python train.py --horizontal_flip=false --loss="sigmoid" --encoder_activation="swiglu" --text_encoder_width=192 --text_encoder_mlp_ratio=4 --text_encoder_head_dim=32 --optimizer="soap" --beta1=0.9 --precondition_frequency=50 --one_sided=false --adamw_lr_other_params=0.0021 --steps=7600 --weight_decay=0.1
Rows from block 5 of the image encoder of a small contrastive image-text model, named by matrix and row number. Rows with one number within an expert belong to one neuron, the router's apart. Each number is 500 + 50 x the weight over its row's rms, rounded and kept within 0 to 999. All counts start at 0. Numbers have three digits each.
Before each expert's rows are labels from the 100 images, of 14848, where the router gives the expert most weight on average: "top examples" is what is common among them. Only what is clearly more common there than usual is listed. The data: flat shapes of many kinds, plain or patterned, on busy backdrops.
# router: router (encoder.blocks.5.mlp.router.weight, 8x160, trained with AdamW), inputs 0-159
# gate: expert gate (encoder.blocks.5.mlp.gate, 8x80x160), inputs 0-159
# up: expert up (encoder.blocks.5.mlp.up, 8x80x160), inputs 0-159
# down: expert down (encoder.blocks.5.mlp.down, 8x160x80, transposed), outputs 0-159

# expert 4
top examples: blue shape; its colour: blue; count: one
router.4:520546459406548486470516444558575501447493551405478473493495473501469432509514518454597537538486460576471455474534473503471456595466449496536508466565539527537377554518450543501533520479486413484529519532539443379553556470554529441519534479487593499487433528496515552505501604428504445418479400544515493446390559422470444527528529581537571481578488469509527475564526497434526575485453522536486602501440541573434429521475447613505571548425539555426526568440474412440540493493443525
gate.1:463513500617464486515532508520546398499466523549502504473467539450437536498466585409438480491522532530520496463474448490425488553524443471516466574466472587586505477423439528593476531476496489498496598504478484550482525510497593540404536520554563551428479440600504436604480534499389586518619480502544602468412522482483475512413575529478493585530477468474531516491528482464478570521404445613539468541658507528552532462581440567487556562479494494505554490470465479457487447524530496
up.1:495470472502392531530481464423426588506494374427490586525441577527481488549480464484491518463545439553584542418428581531565477511472512508537471520469542518536434496492522461549413528463503568473518513501499476463558462489503487582449417534535499488483534487449509521502453503416517435366560471470489521483409459485609480459610479486482552483500467512500437645587572547582473546412503563417512515450515496437588567471412499524560510556601516456504444465488509498494473518572560558
down.1:428498511400523474470513541465589459471536553520570433534491460494485522524578543434475566503449516480499521505440537533516461521490531541537373520490400417497480495534522508577495591513502390476554549539490583494406519469535518503534513497547630513511458602501577505504448504509434460553589540555484557524611521501505513449535404586446467546420567556485509487518535569478459502473522442504545537506529442457488382477546539549526534588571434456555545561487387411516440561508490420
gate.2:511556519415555525496586500563364447540457489486436588485559507596578544538499487471510484548479475532527524436506536505548395423558578522465454517507506490407513476526566513558454506425510613522484463534437508484432444564585530492512427514562483522479470500463525537589454491563519541506553446492506419357511449564565500518510499582488559548441501426498544522502457484428488600526465440599467494571480454508450532383515410447532510511454566386521526524498563518459499528451463528
up.2:482443447496555496464502504572492431507421541389544537494460468580548498449482436545571460506400452462564477494494516464455530507483543503471515466534521619532517479533435451523391498526546540468542517568506582496427367548568516518515490546495506526543505546558564533559488490445508534472489611490546426400501409454519474525458440595515512523416415482525469547515437481485456557469471482547437484614466398580380502472484385523517515576582521421570540463466552487523485502481501551
down.2:562418463542420518479548511548555456439517426546465499486471509450532522536548473516502529435488504530483497443540471370381453441451534560555525514497503540486450537526508501482493506447450508542573567466481597539533521478601592480523561458477510589538427444441522497369487507405552511398494467578515468528492509510551496550421467484552558550575569424467472405509422506499505451562418442547506413449426534545514486525506574552428435566550492478496505480463439474504445428421387481

# expert 7
top examples: brown shape; its colour: brown; count: one
router.7:460467443404530440497521490576554448493563488560546552514465481518592533440475527595567557498479460529511511535468496461500550622545535551462446497498441497542566483421551544553561540468445440488545456449497523503527452543426498479508397565416470508524438508476639497496572455504419472578526503424404583509451505508522486554492438436599497538539552479457490444433583467515488461463489528541596485429481409470420512473546498539520466463572381591581469487528444452456463464537458455
gate.2:387527609561475434488498572506507353515494499551511575509469423544564499491436526463532455492473551486423596462574510447539534414453539526513392555566510528481540500566513569501572578488445457415433525452579495435421493449519548438554479436419551411550451516506514461444431418517452490513519508505542442480511471476547490554496480444491578538486494552449491537420466376494478458528509485478442506481518468520515408446546496455633513520512557532526482489505436542439589475482581486
up.2:428566478477464495443563488486497436506546548522473524568460528571435456509443545444501503506525481425406601460532542402536470425530566547574397560520531551433473514547453563495537640570448479456481505429529558534382460455446506486537401495428627476515509516477529532508502456494513409534468441516525478513493543478537535591445494546534526487523553491447599546459407446506462502533499549414520376535515524511566453539524447449520537484556548521571494573530455536482476545496614513
down.2:523390468481567474429428478512524514476552490475449562473478521447497484548613505444484511505464394562497383432516634478678502500580533464552462483478442487493513480425512469540496492460547547521450550529503573459506413532465588444529560504507568518481505444542388419458551499558440474498465491481476587527485580532492445475463458417501535502532481506497451469491559568531573557450454516553584464463475539556511478454471519556494469612549444487478451432468412481471450611521524491
gate.3:462631434515488507495538516526545477497451533458509494521510414479465488480481516580543468481403543378519492528471510437585573539473560489377507473557450478435498400466459508506540492455480474450487502442521578587511462500523535550580536490404495421417543548465580469532441541511450399457532490516446432531565595489525474508404504495416504468472521482522488503469529479412495474554436565490486543399515568441517444458537557470536388519574545502519353545383523526478526477507459502
up.3:529530532535462480564440441512570547468449473556474518507509497469458539465447434515480508446430545518549532468456510505492459431439414494556496476448547457484510441425523538371427441507468549520532611563479452424517490550459502476586601557568539463546479523517436561558506508488568437472445463506491376415536527543477488539481441484536432531497470495439504498540513552459402540476491426480556441510493465439601478567507533537535564585426569481392526358554575463392449511492541465
down.3:504469516436433526507438499475527487525444494521421470540475544552562526567515475525453515419413474515529509416488521525427585412555557481533648443501514529504453477583498529386400555428540523556590424452441456469528545500481512519511532510491497536505478394449499504567538482504548507459501482565520476558572443505606455461460474544482433490462478378592569564495494487510437536420526453532390536526501545509545514520477555455555534534560603552544516488590560601521544557452506565

# expert 2
top examples: red shape; orange shape; yellow shape; its colour: red
router.2:499603462564527487464493439529420483611615477578529510479505572531508518453537545489490368523473476513427471570430517528449528424518508515518552462434443556500475509549450458556503512575565466499437613455518575493521457485565493474488405458502455483569448582463481476513563401454503514472562530517452533476525430483529545438368443566428416496509508483449509441533526555543587460531519389483536547523529452527588484467552489395520439512469508489461516472512587453570523479495542393
gate.2:572528471486446558527515575506512433546495507520484524512457471554496487532567496496510460520525524442465579538523536438495498447494508579526537482530499592388509547558491503485419486485369527497491488618452570427543494552490462510616474505492527529482560579489608576484502406462559499424517402502488540460438561484487495501587446544446607473530527529443629534483556428473457420476394465583547487460484460551430560606497509512585506539494504555519503453572456539527450547475604478
up.2:378423501486511502509489429548522618459501490429427466527554612461439526506449483519547528501494531541499495531468453488503434583497469456530466469481381357550559493434468508513556554607566442483566483382452455571486523528490558518418550502449500544536471381431491429455590512509471427537444577517487526538490455551496391482477583461576492487444461510553465444503508468535493574508600552442534512516519507483562479423488448479519516462543499500451491540427500475527497461587407491
down.2:498509491550585550468528504511509523479533502494465441536578487453464438478431440535543521571525505482537495528533552426509477464522488487480442496441518484503527495382400491427384508498477574424495541413573445445463596494400528510466498529411479518519642485530489568485486414557470469479435495475507431553374511519545533530473604515502474468515415405550458587461579619527484536497417545513527493492471490487561465481410548481569400527508472485497501501508518536509459432571612414
gate.3:480520477510505500502480525483512455409522539541568476496475537453523553495529420529449530429578502484610539560442557481577476538410500488581545470514465465497560377424499521499535573458573454497503548457506506382544514444453436453465510614414429529535486518516470472576549432443540556440454493570458480526617557428559477526439590526533499447547436521573490497454521555425504455488472497503526503362525464480414491479559522490547459503557511515530457527641444521487505475385510434
up.3:492481577552441463500499418491599511553531412508489484428483459460511483478503576516556467485403584556479481558517510483503558504575519507464445567461534550452484501442510521432476401496462566443379588512547495440555451463556556544553544410412523535558611478519498523366470516509491505508592418436566435481545481530454504491526482430520479616434564456504549554516517545542497511543497427535590552461454460498536488443437478486525523439511426474538576418485553410542463425553529475
down.3:636466562546519395588476514508512444395529461500460445420495454535479403599412554469466468460501570547466525560438524641435518546502505491490551509498419473513526487524497500539639473447406474492513551539449488474588530461478480582539563472513527488446525404419555518519503510517533596532519461493439443575487531484497543536466499535483486505428556471521500516453469523517454416390488438489470514427516521537406459489522474488589496452569516531429518555452478501598439462457460561

# expert 0
top examples: yellow shape; its colour: yellow; count: one
router.0:448544513536453516493564527464552472494517559520456478475468504480525477547470468587482394493394509503489392464507459584506466561523536453476513464491535443554495621406516575501444549603465540462369436485557477496543450568474507465521511470518538507417592509464471387534514547504522432503530440452500583557503492452580494507560567428538440500516456449459502549517555581588536479577598393482514454512563444449552459524457568524485574493465526390536628465478482518463472505540489467
gate.1:528521499452580465569453443539509519518490508446525547427502457484391437509536514568496553582531496532410397475532467362579521421506539393566380443594404505487498485486472384493560557504437438562518483531544525504529495513468459439487474546498553513520469444451465479528520490500395404412471524488587502470552530464465542508581532520421456496578385515488570482559474511513479490548549486427476590384508513535432449547503460539548514529527564536467538545442473498524463514515553494
up.1:444490428533472430476515473451461519478526441524452515670452577466570608548477427443449419428492455518526576548477581574414522516467483529370500524495525461504513471483512593480491525528567558485487502505581503506542414501525450478411551502533463407456524519505456523471547495494545573519512663544502552499452498582472485434460401535486529415555498428509426508478568522573523465470459484509605541453494454536507551439560487532507526443446479502486504505482399571559531534432487502
down.1:484501447474501545396562552543538521477490503469431477466543487511609459474523503523484539458451569463511532536468650364504572565484531601498525448571530444438436565477426506533526430503533479531472460483551491475553531541494524611517461493488508441569518533545527466511471531534547556475557518521511493433414435488557565475508570524497436470528475501435538622453491475578544537405520600474414428610441529545426486499444434525469578461490507420484536539513530429422423476490419500
gate.2:492408472541458520459450480429433449495443485502447480454488519443446382584534495563533496562423424511573545487544411498457551499584501532512612463557513551413531529554522599513585453486446549545517521526465555563506495510490471508508489452500543608485426570483440431633543480579628518441442454507539480414517452430498508542560452540467543525505507477503521532496519588503456504547494555430510554485489484513481477620558424521476458434484557519449517563409419542509452553456477461
up.2:470516471480458456622500526488488556523484511501479519504468490494451558407465410392513473500499495504476421566527563446526533580433519423466422472469494503597422423518501387467436544501518519423458564399488460473436557478440570457398460497598489434479632497565533531422502464462435485574519542516454507539454551527569503565517553449479416425498446507586497465492514506485590498479471517517501422589514506565504453417494576551433529572557467479526528481511621475497495471539546485
down.2:419538454460553520477522519531593484475402485478480556540485537545564515517579538485509466556466582565489491524483551492426496590524509484513469534506495469450494501533468503463345537526543536472473521536578478445488525506483475456544446449453536529521446479459497493517392539549482458585605581481538540517398474496466645578399490482436529602458548591418448491481534564527445493503563489491586590528502492478454553464498515507541437398499441557521526431507486373489492474612512569